{
  "gain_aug_db": 10,
  "spec_augment": false,
  "encoder_weight_standardization": false,
  "encoder_stem": "deep",
  "encoder_widths": [48, 96, 192],
  "text_encoder_width": 192,
  "text_encoder_mlp_ratio": 2,
  "text_encoder_fused_qkv": false,
  "text_encoder_qk_norm": false,
  "residual_init": "scaled_by_depth",
  "eps": 1e-08,
  "batch_size": 256,
  "decay_fraction": 0.4,
  "final_lr_fraction": 0
}
Rows from block 8 of the audio encoder, named by matrix and row number. Each number is 128 + 24 x the weight over its row's rms, rounded and kept within 0 to 255. All counts start at 0. Numbers have three digits each. After the name is the row's rms in percent of the matrix's.
# short1: shortcut pointwise conv (encoder.blocks.8.short.1.weight, 192x96x1x1), inputs 0-95
short1.18 098:157081112114108078138091149121147174112111097094145139136124145094141140135152157118118147139133135157121153172141096162096129132131112109099114173140161106152123125136115139109131142111167143164142147146130116120089084134097122111128075185081160143111127123125134168121110139124155124089
short1.19 096:117138090099119153086152098113130103125129144104119119128123095164117108132164116188079113101124128119097162138144106124128125140063107119149162116112142147141128117117189128129097131140118112151094141157134107139172093122104081082151099121155101167143119139099138153142140113122100114128
short1.20 098:129147134106109085088103130122126127127089151086158188116105138115098133071118144142158145149129133118138153152120112128135113166118121169119153133152128124156113112134123122111155143099168150105082145127095117110145085125082093166134111135119123124183164175120135124153171116117109119147
short1.21 114:109111128123152104123135131147135135089144133081126114166155110102122132068118096090163104150142135098155163134152118150111088122180141126116098141167152123141119139197096181133113144110115124128123141109086124133136118134143117082122153155139116077122132111100138098099115134106114149161
short1.22 104:129115164104097115172143135135136130091119122113126134153168139112108145100150099118061114161125130166136096172150144153140091097076144155105142137100122107090129133111108104152154091117104081146152114135137116128166154134115099078134100134167139114118120138135126178099136131128128109159
short1.23 104:117153091109132129143150115145135128123127116124131074097139142128136128132135143145177143110114166116167127168126114103142115099107131153101082112125156144100132077116123165136161099110121135131100121155150114089106100099067128100148109100128154119177081124123140114116156114099065145146
short1.24 081:117147136143174140135099130154116156135128146140100137135097056081093105165130102152114133158166137128157096129132120141108119108128170082121161132152120154128098187125124111137090137146136129121089165112128141112097116138156118114114121112094138124137167158157091136143112097114092091131
short1.25 102:174146123107120146125100147114126208093110163131178110174116102159095126117113113107124142128135142138123178121110106135110149128111138119152082101134121138142117091125124130140129178137162099114095092137103146136141163150104133134174107177119149121119110152090152144117101104143116105136
short1.26 085:169165152127154139129114128104149106114106085094169079129156148126164139173117186140108156121123114162092140126118132133112088099088120146139126169136097140155160140139111119116120137092161126139156137132125100096103153145129126112126090127092128117147152153098107129113153179092106117145
short1.27 105:111120124150181129098087114124152068141079100153140144113124139152128120122164150134092155112142135115122168098119079136138107127163100100137145157102117134134148108148116109137122103122168117135113132100126129073106125159157113090123098154109123106128174146134155137124148188136155093136
short1.28 097:141124152105147131131119135136141131115179122125108118123076161136140136105129132139169132122127138175112077161141142116115090087103169125108099129114122129127152174154152109110111105115150121104080168127121149150149130106117142127164100089136155084147143081126110194099111156114121155122
short1.29 114:169161107094193122122106119173107147126105111140110097090121116117159148150136116132116093130153139157133137147139127102112112145116095128134151143164092143169158163130130124158119117077156127085104119146113126149159142128130130128116086079122115100116140156136099107127138093115084186122
short1.30 105:089137135135143126125148145125139077114075142110150123121201125104137144114123120098108116068136128093101096124145108130112164147116124116159086140159123109150099141107117150117131180097130124140203122126135142148110127099150163100145137113117124145130096143094105145079135117134106115132
short1.31 135:113128098100125130146143142132110135124107127167128111128143070132111115094112097114159145131123128141116120127114085104127084161117163109137147159141125149107123098115164146147128095132101110131122131127103163089134025081077120150113102158126128115127128114088121117117108144172134127147
short1.32 078:143120145131167107125133147116122120160120120152129147122080149101163103125125105100106150128151148124145159148139147131097047106138093159145147093093098131112108097123125129093132149108087093123098154106151162168105109148149132147111115160161159173142113108119164107117113171137111117133
short1.33 095:174135132115139096164164187130100165120103121133146106148104150107148124102135168132115158133130123169103137147168136140138155069101118104132108127103083151117160144119142141116104145136125172084110106118114133156145097163131108087159121117136121085161115136110140120110103134096090111115
short1.34 101:139152069095145128115147120108124121103131167112174133131134120105106109082113131096154138142128124169145079144122147111133154137105104106168135121137109129107193146145101163114139152098149142095094121123131176115126112151138086146174166136187146144113105144120122110106118133121137099111
short1.35 070:144110115131104119155088145148142103166098091124124105115119112085107184144087129127135172157140124139104103106145139130120146131166113111171131138140103145119106119161142117116093105092178124125120141111148123122124146140115094089150086143138152129135179117134129089095164155169176137152
short1.36 102:097100135101182137125118131122171086100141091106119111101163118175118103121141117127128157106160122134134214120079113163137145105125149155120141145173153145177120135134119131121140085153157125114153114118123111121146124115118114115158125124086085107138143146113128121096089129114113153138
short1.37 086:172123128153129147149103136104130166129133146155146122129129143082120091111127139138114156132152145128140110114113128154120092078133169123105138127140139112109095099141132089206122093138101142149155110157111149128154120132134097120210105117147149115111120185125103153164111124134112125159
short1.38 102:152137091163091126099118125155147140098133092137178169122112123118133092100126115149138094129125120088152182131152137159123115114148160131104101076166192140159142068135133105142123089162109122125124088140153125139104125149104111139126132156128112136135123125088117104143173121130123118137
short1.39 097:098101101107103133114133127157126171106103157127107148140166095145128127117115144122159118104111112113123113126130119121166094138200114107117121117125136107130153110147133154077131109101164120148118148129126171145130121126136162091097148107108137121199105148135103213117114154137128136145
short1.40 097:115147139105117054123108121162142113067138114121126158123164136129114111107102162113133093153136056099144125101146159135135126138138165118124116117130169110139143137146158128151176169164130152129168125104129116129144135147096113062137110134127110113136115101130103131147145119090117100147
short1.41 127:114136117148118157109163139111100164105138109129124166147167160089098136092097123157114124124129104142130093101104122127132107104144136122090126115164161078153129112105159152109104115106135095096119106084170120112110070137073108119116162138121144113115132100126107095100122121159116161094
short1.42 107:118128093114088120104152092092137082081128112126108118091136093111131125119128121127127109170142127123181160128127171124137104119105068133125149165149169132126113170155095107169129118145113128145118134130129133092185124122120081134140138129126140110202148132151121140124138098120104147126
short1.43 081:134148164129100162099130119099145144080139090155158130079128140117105096098126182143136182144146126123140141102142134115115106151119117103105161099171105160163146102135105131100112125127143159130135179100115136101128155132102148098132120132145111162133111137087104102151124100110075119100
short1.44 100:149146115087080117103130143100111138140098120139156173138139123131134125108146118127167115112148121091129167141112125128110099099147131158163076111099124128149142151140117064151123105161184153134090151111145121143124125124090181134124130091175127126119083100076140133116139131136106135129
short1.45 101:140134118098146134130142102147113182119132148096152127153148164108101139137139147123114143119179127131114085135125142131133082117085115180167068154117124127165154145115125082120110082133171105104136164134108122099107107144104128171131137158156121142140113124086135111100136123122115130075
short1.46 078:106160120140081066106147139080144162147126159142141155107125137126170139118139120110139119166128140109148134167126149114100155126111173099117128098158122109137151173121126132106104141105128110124103123144134154060128136126092125111166137173170120085093147165107130162136121113103129129117
short1.47 111:136116134139141141117200141111095083119162100113100166141130143133130129116125131142129116141171111138128177145124155140110118177155141128143134138135150127134114094121122153098101147124152143120152114122100142129151100143116112171047123109089101162113095133079158176110147134118101141120
short1.48 117:135137142115108107086170112115129100111156141096154160086121143105114122151149124128050143122126121124136170146134124095156136109122107137131101110103135145126148132115143185137144151095137154146092151115169114147095105109138140147116114130114094126074093167114147151067103113107116127144
short1.49 115:167103141128123133156144157139155132117141108121111105107147188115113134139155124121141135069121153148121141118128120118115181126099071116148081097137146151070156124102148133113156125149125125088110138113139140122137142096125126098166121098120177117150069131118115086102128131125117098169
short1.50 080:125132125123100099110186142154127070096054145112136155159142131129145119111138112110163130140171113147073158153137192130163116127091132140132089116146107168134126110091118122128131153151121160104129110109109122120131096128135102115125125096111126114152124162122130138145142141153142182145
short1.51 101:106123125121115161120119132103138133160115102150129112174132147123137133112122135115185132100134142163084158130130173176133078098123178158129082124119135118136153094121104117121114074115133107068091107102137148157106091141118122129143124121141128133184144126113165142144081129138129103125
short1.52 089:050124136105140120125195139104118133127118118137117142076107145114099102102138120139093133136136179134124136138125126175148115090142135141141070107151148130121119119173113081122138171116191117103155143141119136115133098143129111191121126141144124137111131134133157122120094127120098122111
short1.53 095:161107146164126124070118125117140127093148136086126115099177149141138140147167142150149131119104114118144121095152164146126137129107119077137162157122117115146134122057100126113143092142114158125108132134106132161118082138114105075122115092150142168096124119139148108144146119172170132133
short1.54 105:110119146127202126141109122128142126116164090094120122169125128138184110093133155124154134129118168136115135121139136135090150104101208128078134146130117139130149120121128128179134114081128118139099135081103117105148131125119108125116128173138126129151145112093100102135140165140127178135
short1.55 117:172121114124131149167103126129117106130113106127118129096165155130156161149144171135143121102112127106117168161158124134129136151123127111108112148129152113126162123120143126105121064080142100069093111111139105126131133120130120144085086099166130113122095142104112122093151192158174144118
short1.56 117:123086124116128102173144103114135137133152110138092115113178154091111141099101147145110126093144105166186116163126130129091103131123151137124160095130124116140112114120164117117144124103137088071081133151092143162131113099130082073118108142138138140119119129071144120112122157140129142139
short1.57 101:155130108121149125154071134142107159100086118127117108180133129124103131132126167082164138099102113097115148135168112127174125175140113128098102148142127123138139132114125108179159143131135158137115144083148153099107115131119133103127114123121147128156135219124097166122119112120134106119
short1.58 096:118108149115130141110106111102107148124122113136112112106090142136095091082135109119119152121098176123121096132108114168123185061123144144155103112146134149123151095170149105140136140112138149098162129129113124122106104129083129125219116152151149121136154134160148115099110147133120113115
short1.59 079:119104124113168140114119137130116195118136122098125112052113146130163157107111137129118140121119139114129117184145103129156108110114138130145113119154159127131161133126128120077124141087121168131116111149155121135151118101175134161194112146108128151134113198157128106092135135128143131107
short1.60 105:177135084157174159148108141133128114133080088112141151148123109143151167094146118106134115137149097108118142156122112146110139129147129145156146150132122137112186165141115144104105162138130101143094165127144104095140113096109123129082086122154135079103145109084119149136132119125081155134
short1.61 062:090152120142134138152072128149111132141083106154174168144124150172180169161178113109127124125147116155095137122097125113090102086128156182157119117128118143107117083125141118114100128101094079111151119119089134116145119108146151128140160108105117146134154150132129127131111128120121104138
short1.62 114:152141094099141102128106127142119119098146157131121098097125122165094164092184076102116115140142143141168167161108093084107133133138104129138141151123147130127151121104138113147164146130120153121143159129146075106192106150084119107131142145122154116152138125075120116108148091126143121143
short1.63 085:119110154113161117104186169103099145115134145134150128149111092168141108129173128075136117111174122173119184137132092109126107136151086118130119144174121128094129121150152131123102117120106123137131104135111168135180090117104151122135116116122112120111100103110102113110124114132083174135
short1.64 104:136126095121145096118156122132104129080111112130118108124085107124161119140090151125156171083133133126126154129117114097150137123128131123133133135162135130098153123145127133120148171102138125158103131139185155083088115140087085081142180102157125132104078126113133134083127140095088099116
short1.65 089:195131156140132127150160142101134099137141160147133166089140122118137122126149115120137088092117153109094181141124123112130131078123140158117119134145088143125094114122109058116117071147121122126128130101166155117131127130130136152119169093119122135172130150144145111081108120149091120159
short1.66 080:103111107138131112149134175120133167091096120151132122116123102112163110117173131108102145138170169170116122160122091105135138129089147155162119107150145142160111093150148121134073097088117137135115153095088129093143106124096134087117128097156163167160148125113121142093138138136120110143
short1.67 097:067095114134081126098112133145136110099139110106135121112076111126089145131136124102125143124140132152118136127095138161182191082098113146136107129163149131164139126116119102153149163088161116103104108123129111125116112133144122159092127134131127084130138178137129134109130095137163108175
short1.68 096:092113140142160116128140112181100095121144153120113155102090140141129124197129158134095170093125142154089135101118126143133118131118151118137104164146124104118096129102158155130128159134147140132121144120147189087183131131061100121114132147136126120115145124141094125124086088133118136111
short1.69 100:144155177135165150145173122133116106107156132130117143132116188149123129122172115144091085134143108124145108151129141113123130121120063125132091118169160096125167116109122085146091096095141120142117141092125132105139130128130117168140154113127125102149080126072115127103093113130094127147
short1.70 097:123147106173134113120140130158113131077125157104126136124114133146110101109171129091177107136109152125135122154158105121130098158155137150152100139097140115149142125099144121132128058081094138079094134112146106142131108118109148157108104108111112138183170148166099147147157124123133159109
short1.71 108:114121119142134124133154154129163108102152083076132100135100115135145129143110183086171129115131129147120156096104103086123152132102158118124143136136135171138164077132132137141147117115108134116153115135117178075124152145079106115138103142068124160114154108134110126129102132091128089123
short1.72 086:161156135107092131140135141154127115137101140129192155125092135140087101089119108129111119105110103124109152111105133124110152128145186126123112127091174067148116118129109130114123101142079111123104117148121142139100129138151113124145183120152129136079133102127128127159077148098096120174
short1.73 087:127136122151138109135114155060119175104080127110131145127148141166127107149103151084109144110166128170074199155121131128137110120120101158162140151142128143157153123108092119106095145125147102113116116126138096150114156162129129121149163150141134137112125120100114106116130151130091157084
short1.74 093:115107146086119137152168130117170124134125124126140113156122158139148095132130137153157163142147145164121169136079170134148129083108096116131120116137130115140113134108121103105130099126164064083115068094127116124154082107072127117121132117101127121121114147155112145149118136088108085125
short1.75 094:132145161116125111119122157147131137143097134173116128092129164130098131082131145126132123138156134160098107170131157129176134159139091138150094148160154119108079083139092113139119098126116155095130092118149133129138116123128106077112125093095100100124126152153127077149115180108096110143
short1.76 126:155112082086104118158126128158131165114141094162148147113129156139113123110123082165131156128115119130106161155130124129145159118168133136110099082152123128128106127103152130107177103170137145101117108157148146125135089100084103142142183113141159154122085130099101104129100096126122099142
short1.77 112:123161117138122107136140113132095129167134110172128138132153135175050120114118134155112154101095124118102153137117135090115134140135115123134065156151126105128098143102202154166116114135129154136090111109163119145122099113096104127155120063118119112116135093098135127103117131123124130120
short1.78 088:117114138153168137161115150134102132101183146138092106104112145119098112155133149131126147133155087168123120129165070083109092105150134114097114114143103155068088099128105115111137108148141091136128107138151143161144124118117126121140125137100171134108177136104134166118110147163123104153
short1.79 092:108143148082102109119143119108142123141148098105152110124160124105107154133101093137154127104135117154119135122123118128135087090122148124156099070118124094103132093091107138128129111127096162089118115148130120187090107147050097128099135129126122134169156093165123145142104147104146121145
short1.80 088:115123135118100146109167116118111139112152136129149136128137122139162133137123157150080111134162143136156148117118143121139104077120150122118094070107138111115101172111132213112130128092134095116126139128109143156148146119110108117106141083134145182068128106127102143116134112147123137190
short1.81 076:137130096144141115116105145151094175108131098146153134120183157122083110098118107112130118129120074094110167144115171125111165126121129145102107092160131104141140140121148143115146109183161161117119106114126120142098098138155119136168201120142130156122147130128144143089124165130124161142
short1.82 081:112123132114116116164171138162115148119112091129149130103115144131131062126155092119126130136131107169096143140132117157098147173136167128124087114160123181114122097090148110124084137118126135113102134115130116119082110119178116079150186113105143129137124115131106126083149100134097115143
short1.83 077:092114121129108105119120114129151094114108145110116126130091111129075149130183147125188144120115159114146151133126156122097126141114135107126163101171132124100082090110155151151142136125125134048097128117123141088126155085108164158087160106120125128117112147151145136124100119155152138135
short1.84 094:130142123120162102154126096151114104108095110092097132093107133136100145140126115149110099126121165160148161171114120133113126126137140140161132142175164154108132129110084160168112147123154142115148195136139107149142136105135097106083135153158092148157110111095147122117106148084081123104
short1.85 129:108116094105092129119121095212089138116161160088114137149126146116134156114102129123082158128078145117099102132110126136144142129100163099128089132132137123119063141125130115122130147132069104110128134140124161140138109163078136138098125168128145116114139136102132124105126133125116122175
short1.86 082:120135128132127143175096108088104104119089129086090118122122113141096126161175150109123091143112131111133163138134146098100153138135160088144085171158176151166112092113152100093117151134108138145119133153116126118181160135131120134114121108120129088154146139092157159132152160102112123129
short1.87 086:136126163087130138130156120136131100115117123135133115095065145154128143162171134072129147082136130112129122117166102121118174133142155131142117152145114137176124086118097178132140136111170147132084151130128152076116092150100170128131110150129140159116111089108116130116119146158143159117
short1.88 088:120150126122107089144174113129142131094095098125170128134096120151091124146166124076140044117114153096158127187121112137136149126152126093140119129152163132134157139134104135134139124103110157153117165131143103129153136154094139119140143099143085127128150103120121113141147142122081102166
short1.89 093:167104153129122123127125137130116106119139171128155120191098128138161156138166126100153100141155116136133141154112134109109069110134138109135106116181114117118164074126114113152127095104111103118162107152170119114125100118165072136131100124132118090193131130115106120107100120135138131158
short1.90 109:143164142127116142167131114207117132115113113117117147119106160143137168160189126060091204136108156127110109127132122090097117115097157131131123118136079148104140153117072115134141133128118122148130166111108140133161143118089106138129116113121134130127128121142145124117115116152145127154
short1.91 110:114124133087126121145174109087137138148122144133147132145106097121087120129150102098080092098173174126141107117117124145150146118088124140181109112143148117085132122094122137098133139103156069121141151135139132175116095143107127145097141120172138123108106149100178159138121128155125148159
short1.92 095:119117147112126143182112145038168130095092102139106102100124107105149140115157106083125095105117149124145117199122135124105155128117148111135111092118101149111128118155118157159119157159138132120131157149148148186144117155127104112124121127158169107124132091124135110149138136131126124149
short1.93 109:142151125101114133169124134107130128126097087135129113180116164118092148148124164120139139112114107112117166120138143118096148119108105123173163112158106148109142090100147099100115102107225152078119133160108089133125136165110139144151103115100144140131079144126124126125126150138131116119
short1.94 117:158148113195132150118187131132095173124120099127158123133109134135097120148127140122053122157108167120158119119120072113095108137131127154157094170124149135115148100124105162151111096108106115120141117151128123124154124158129108093127086124112141106100162108135098118117134113121083124120
short1.95 128:151147102106090139156121103194118141104102189139147128130094139085152067140154140110114127130106146141159112134142145155112068111114121113147108119143107153084147140141117146123116117155120105138131131090106183093148137112099120155144103147148126131097110116097141145134146141094139165125
short1.96 115:145135097148140144158129143117117133132121147105110087135163159101136142146156156110141121114136116106109112124130084108085113154122091100122120154154157133159148135121142128085149144109104127192135118128183125090149150125076107118079175127150134144098065135105122106138117157112150107107
short1.97 120:136131094116164114131147157112120138122123166126115125171149136140081151149106125115111105089147093120151144129115099086110140165133148157131104130154079118146106113130127145211130114097111105083122134143108143122128111084088158136110134170138126122142086148179133128160130125124155091128
short1.98 095:121132115095145125090136127087090149131145115154130090171108082156101111147108142149123119125105105134113131154125137103124169136171137157174149148131084144128153136153103110178116126160141146116085169129181128139111097118121121135142111131157145128170140097159136127105151164132081094111
short1.99 087:155122125108136123093143096119150128139142134145123154085164098095111130114166163115115144123116147119104173137166098107093072111127116138114134153106139150152134099112096173161133165148122152106084131077131147139127110149154077118123101103136107102097148135165142127134117183131106110143
short1.100 106:174111105100153134120122141145138135111121155112153140124118079117151108178130099115113127150114138134086178119179170132149187114139181123115143134100119127130117143131141129160091101106125137130135110119142164127145122145118112083118129120148125178125112085180131118110132182120086132149
short1.101 086:123144144096107085093115133106142140092123114114128062169121153108157110136128150124093121121098080131133107155131175150150155125124083138115114143140161112111150097146129084129150081069172106111108120105160137138136123150147152132134152162139174126111130173129132133131139128121121157158
short1.102 123:198132130136134130106109140127088139152161147113092163122097122118129128131135132121134140159134178162115136117121128097127099075081110133112091117136133133127137108117110151089099108112119110089137101169128103150134098152125095167109124123127123152109150187169124176071135108133126120135
short1.103 146:132180123111192124132103146090121100120148104105147154072142105119125109142114145100141119151097147115125122138157064131155139097119170088133098122120141106138131153126119152170102106173126110096107106153122109141117137127109094103093128131138145104124142135135095172163148128084116107151
short1.104 078:098139174087148154117175151126105084126130144106131141126147169150092127110078117113156129123127133136103115107178095104094108153141162156141107133145148139145145124120129087095076138139125124096121176145127121154121149136120138110142104117066135150155145093120123142104135172091146138121
short1.105 106:174098130115098111143136150129129120114129151090131139172131148152142160077115124151172127095120122156116139147143089167093104134147076135134186120117137130139091127141131098158139154089161116129142153117121158139113115105090124128185127102125152107149120157138147172161108164158126132121
short1.106 125:131131119107124093105190125130126090115117114117188164094126154140125144095148102139052095151155105157131149113126103122148126085106172132167112140118141098115141107108131149156145103175123131140129106143179121140131115164135112102137118091116143114087133132128176127149128118119138145147
short1.107 109:098129108100069154140137126122159109148136145100171138106089145112137150114175168124112078089106143154155110160132116124139135117085135143132128108152120136126133100106123153134107139173155145108113129119159128134093139171107115140138148059135123098108164125131139138172159162109120167137
short1.108 109:128147192159131127101122139128128150109085181121111132127137146139147163112124132117122123120103099120112157095164137130041148099160158116099132148154101127096118120123178136119043101135126148110117133136139091112111101114120123115166110102130142102128129138123161120132121129105127110147
short1.109 084:142127112158149138106136151102119128166113110129144107108136086089107146136136128083169115159147154139124156126115116151087133072135111116153102140150093127127139164102134113164167154146103144164176124110132161138105135185132099087155175128120157139104138123138082150137111122108097149125
short1.110 092:131111126104156074151115153200126137114115132118120138154131128132156141145129181144148145095154133134109124094132142144132117093095116133121145098097154137147123129068145109124112137108151106074147128121132110104079092154118149140134108136135142152179170105090106149144148152079145112125
short1.111 099:133134085161138181133164160121103119149147083120118149119127114123119158110126136135112123096112135143120137173128103158158118088131091120094178170129162111126101193130109136132098119167107130161140089118138150108140119127124113074134147139137117119111141149131127089196116136152141114127
short1.112 089:151113121086122150112162126120117089104130082124103099125117121141143150177164134121107175100119107129129149129140124155156082116131087169092146171151148147115126149136103118108092133190122114164135121177106164070153101112101107115131146140146149125160132097139129122153116132139125125119
short1.113 085:174112105122096074136150129097110125094118148164117142127120138150148132083127105073122132125133136113115143131153131131138109154163128149178141141165164119133101089113087162091104124128126120097154169103104159148089131121113146139129109121126115108178108097169154122145101142149085141151
short1.114 130:097167154130150131121127103111107145128134094081120124142148104107101154106120118165119132117158115135121131161163135076146074106136119097095116143135153136128139134131142162185131069115135048126096135138156121097113125129096095099137148138122141137145141109124110078107138125114101156145
short1.115 103:147140128092147113142100152148113125110097088108131129146127128111126154166147170079098110085125117139119132145111140116092071103081150159145139123135117137158152102103101115142119108086094088101138147152123120130112115127099123129133156187156128154141181114088099111149138155105118104116
short1.116 093:177139120170075115141146142099119061112126118162141091086173138103132172163112099130120096123133137122143156124148160090094097130121136140148073132151142123124144159117164118124122152108125165083123121123173150100106117120134124144129112109139123128121135102139181156123142133101134134109
short1.117 077:157144157132187171123124170137126116131154153097143121123110113106120150134114132117163134115103076115099125144126121139107137102123134095124151091142125152117137151131159069114164080173107129127077147103162121098142144125102152123147123124131115090160147126130098162134142144183160138092
short1.118 084:137145092066126139157174163111123145127105129118127160148086174103124119135118090134098122102147119138098143135127157135095146136137127168147129114104143154148109156159130127147181138137143120125124183161115127152127101129136109126118147082157135147113085162096102078104124091098126150113
short1.119 079:113170103132150136116166157146149089132120099108116104102120118097108128150134169118133111132163089132139153122126145125152139090144090111105103100098124106120159149097134104140158122153157185170142124115157152100143086176110138119146128140157114124175116111113095102154103121178152106127
short1.120 139:125117114113155111132173124095148126112123113145149139120129143116144158119106125173103146153081114132157102117129102096143126104137154117128124132131110136113149136137137180097149111114134118105119145156096103130160117117099098106119112207083125119069069082117158158148087112122130100135
short1.121 100:185129142138161132136124145139129162121105111100141110146143143077151094083124123128136109119132152114084130143101106148163072128162115139120120131119182128135121155126131126094113136084180130127188120142126137087100120148132146092168172138118119090108131143113155144146112150154161113115
short1.122 090:147105128121088138142123120113128126120144094127142135119103150081155127111099102130118114166139096120143131128136162092182106124151128113124148128137102139150159151130127125098110174162118175194117168112144112114152117109128115087116143114106114074114117112166129116062133163091141120161
short1.123 082:148119138119158134156167106135127169115102112102142134119103126108136091081127094131165084117142114125111074112137108140161140122122144152111114082179109128128163138102128132137108145085147085099173165128110113129104115161146113111119170132120149121165163129135145127093160147118132155178
short1.124 103:156154100114123114123116156137097115097137111173117097115129174134115092129144139116123109126146139145152172097120134124126126104107132126117101131122131163145160059121127139116181124111131146110140100117087124116139110065114091100174155086122142170167140129131119113141105122137136124195
short1.125 089:086105121116115110116057115106138077140107133136142122158158087115124124107127144122100115143128178134134114114134158173176182084145090126113103144134117151141133131145112127142137135155097153145158143132115139111129113159097097105127124143160097160103123096120111095110113154096094126170
short1.126 082:091137124157126125129147157178083061123127147134151160139109120165115130124105085118158108063154113142144154146108116150146141130133126108132126133111135123141149120133150091077111142107099103120161104112105146129096122168160119143104167152123114140177174132168113153118105109144112127138
short1.127 093:099109139116130127114126141127118130134097138151101110157112169111111127128121110146123123130131177163132140137151098090123096137122089111170179119106110144138132084167119152102152094142134108151077182140158107098141108109109090120125126195122115124104088098099108112101094149137157113134
short1.128 091:051099139088169138114090106105122155119149114147119108072150082100099110119135117132087135116124135127138125138158127130136111116148166123167130123129131135134106121098082148119124154137137122098126122163157135132147085135150166142153132118151150115140130113179082172123150127152172104121
short1.129 067:143148139137108118140124125106106133157066136159134126101160102084153134077136123123109135087166120140125125129166129162107150100108155108085112110102129114111179104121113137126151161131149161135111133169077140139139165134082126150140134163136137166107110117105099143113158157159124127175
short1.130 110:100098137127143123139121112116121114130137140121126141155179154134096144104115136133131124126132174174145145112102120193159145109108109116078129095131121152120128112124122132113135060174096086124122133140130120125144142133086074064110138127126116105074117162156153125118105161148138146132
short1.131 132:115093097182107137113136117115157123121116112120125115152151181128129125113117167156173126168131110114135124136133148129135052131149121119129136103130115139114140108116102137096154032090141148123091148140112119125145110132092106142135146148133156178118088124089135110140126141134093128130
short1.132 090:161149105140087112118117119150105159124128143144120164146184127114127138101122142146167157129141107160094170147140097162135119147129089090094141130155136093159144136091170159115130132112121151110099115096138138161100128112096117165192134117126111118109134176136088096120100114146105124123
short1.133 097:100179083122173128133131135157131100094133100124131157111086065125176134119115168114128128136144143141092158117145139148089158118105157137098130147127125153108118120144135128124128167136169158062113102120102131137139134170128148121102128097167143093130118177111101138132140118137132134159
short1.134 071:135105103103106141147153155166118111107149135187164144136117155147125095130125106090121116120103072137146141114140119106153149095135126133151133099118117128118118091184076153139143117132156138127123146144164107107155133144116077142131164096142127116081095151102095112133144120154177148163
short1.135 085:115130096114103100153132148123159120099147129140145147088086154143117141113124137113114106147120115155109147138170159130084137120134093112154102099114140145139110125107150124171155154159098126126096095093190136155142108124114123111167128111151142073139141094105087151118146125133178086163
short1.136 097:087150129114134128175159146125125141126101123112179119129167130106151120109115106145112124120134167148089102163135112125092088173109145135149129151123120141102126111120133112168117095128094164183158134100175108100122077144153089118122119103099133114130150168124125166099132103129127085127
short1.137 094:141113118098084103113047171107100093115119155113108186120111140120118139121120184096127128136108110136191167113103136111087127122114121143137106137123130158087100132101107139129142128127111136109133140140131116146141128099139100081103117128166142168159130133150110134134157130096121164139
short1.138 111:117105117150108168124125150121149185101113097109149139116078154099104159095120150109121087113097148117123113124151130143099154132105093143131106080175159094154127132140123161099108115103167127109110103091149120111121102139126122127141177162150144112182121111128125120089149151152141154109
short1.139 122:088113138131131135147098101126097131092146138125107154116155110119098141129134123093129105121100142085154125106127113091116108135138120150109098135139171104168179127138160128137156103131136124088129114092135129132108105126067089080140134146159129160108074159072115125096105144115089149135
short1.140 087:106184109133100104109089160145091103126137138145138130135158156135101152177155138136138145149134147113109127131137152125111134134129090165137114117150159093134150156130151189093125101097063155139123135118162133133127075097111134124132127145129117080112125145139131083106083126120119126085
short1.141 107:150132137102147112148191142162103123122103120092156123101104109141147108112133175122147128139100108163105130107155135139099110081059146134102127139142122135135134129105161100119121134119085153112157142114141101137146120183138110102137115154108113144128140089132120146187117161072110139149
short1.142 090:166140116111193105184169163133118116086186113166151097126140128144163133107146118145123140136113096146151125136132152089111142110147096104101100120129130163129117113119135101108106138144104126117118065110124130110130150129100145161124119132126134116121128150115111138163148198139152084125
short1.143 067:120074084123140077121135103142173124117099110149139149119122097146121143174130121103173098091092104142114100156198155142102107130125120133110167142095134134118131106142141133125153108105111082111132092103137125150123140117196110131144165149130144104148133113128112130140123106127110156160
short1.144 082:125112112111125091140151109120127132132163115103110106106145141105118156115119140134078128143113142129104152128165103131104120127106136083119147126141139152101135129112166105096139128166110129090065079142141104134174169133131177113123140094188155123172128101100111138089105174141144110132
short1.145 085:106095140087150097095128145139122128113137149139134120101119197106129146118119144084155129132111101117132130134124115150093171124129113152114086146159149126093170152160121179112118113120140147147139138116110111118137112088125171112136127124114107068146089193146126115148121183121150135136
short1.146 077:095143121075084146131115132108110138126148139125119143167172104113116099089122131130145126206171137134124106149141159152113104147120090097116152124148125106112144160117122141146127141113142128154124114105139129094136083138135089118121092108148137136113115168181150174159121170150144115162
short1.147 139:129121130140101120163123124132138134140105106124172147112101111127087153090146118092113112112098100108161126129137084067116091110168170132097117103151119122151131120136139145089157095118185115038112127147123138129118111137096107118131114111129120111158107156107136098118153116137100148122
short1.148 077:107136160140104161105147143144136089165155092140111118134111135111089158125121148116129101094104142136131144152170085136091130132106113099113116142147125129111127143129128131160101173137089098109076121145126163104158079135105086050133142118154136099122160143149132117151149157136134156122
short1.149 073:113123114125092144142138159149078145161159141182163108100098123165087124111148101131166151138142080130131150121104153148103158129161116129148139100121123121119112133088128108161144122118160164129158190123144150123122095119123116128124112124141088129142166161159075111139154163119125102110
short1.150 080:091146115119106132127163154128100128100088138110151166116095112145132118099134105150153118158134141127132111126155142164109127112113165100154144129103099137128135144102145145133135152101128153144136127128074149137134074153138088135171149121098151181117147125178154167066144122118086104151
short1.151 082:129127115091118085117138135095121083129157122104127115138194102125132153103139103141145128137138124109126078115119155167125135125122130141121114124147131118125154112130137119119163172226145145099131141150156142165098109149153138123142131146139114119103147170150111106162119194141143153120
short1.152 141:126128128163148152139129124103155117142110137134143149121141162144157166086144127119108125149099147102074176120158113073112141109098093088111135167096135162087098145108100116110126135124144152127119115093117133145075085116115124111110132152137128113145119115137149186140161179133137124161
short1.153 086:207094126136097119122137159119150087117154082122123161129123141136133118116139106132127146134123177120147147107134121158169111091132089128145091135134126138140141147153112136080172151117184139073144128123128143113129120122090143124140121121137123099124135068148131082127122158141152081123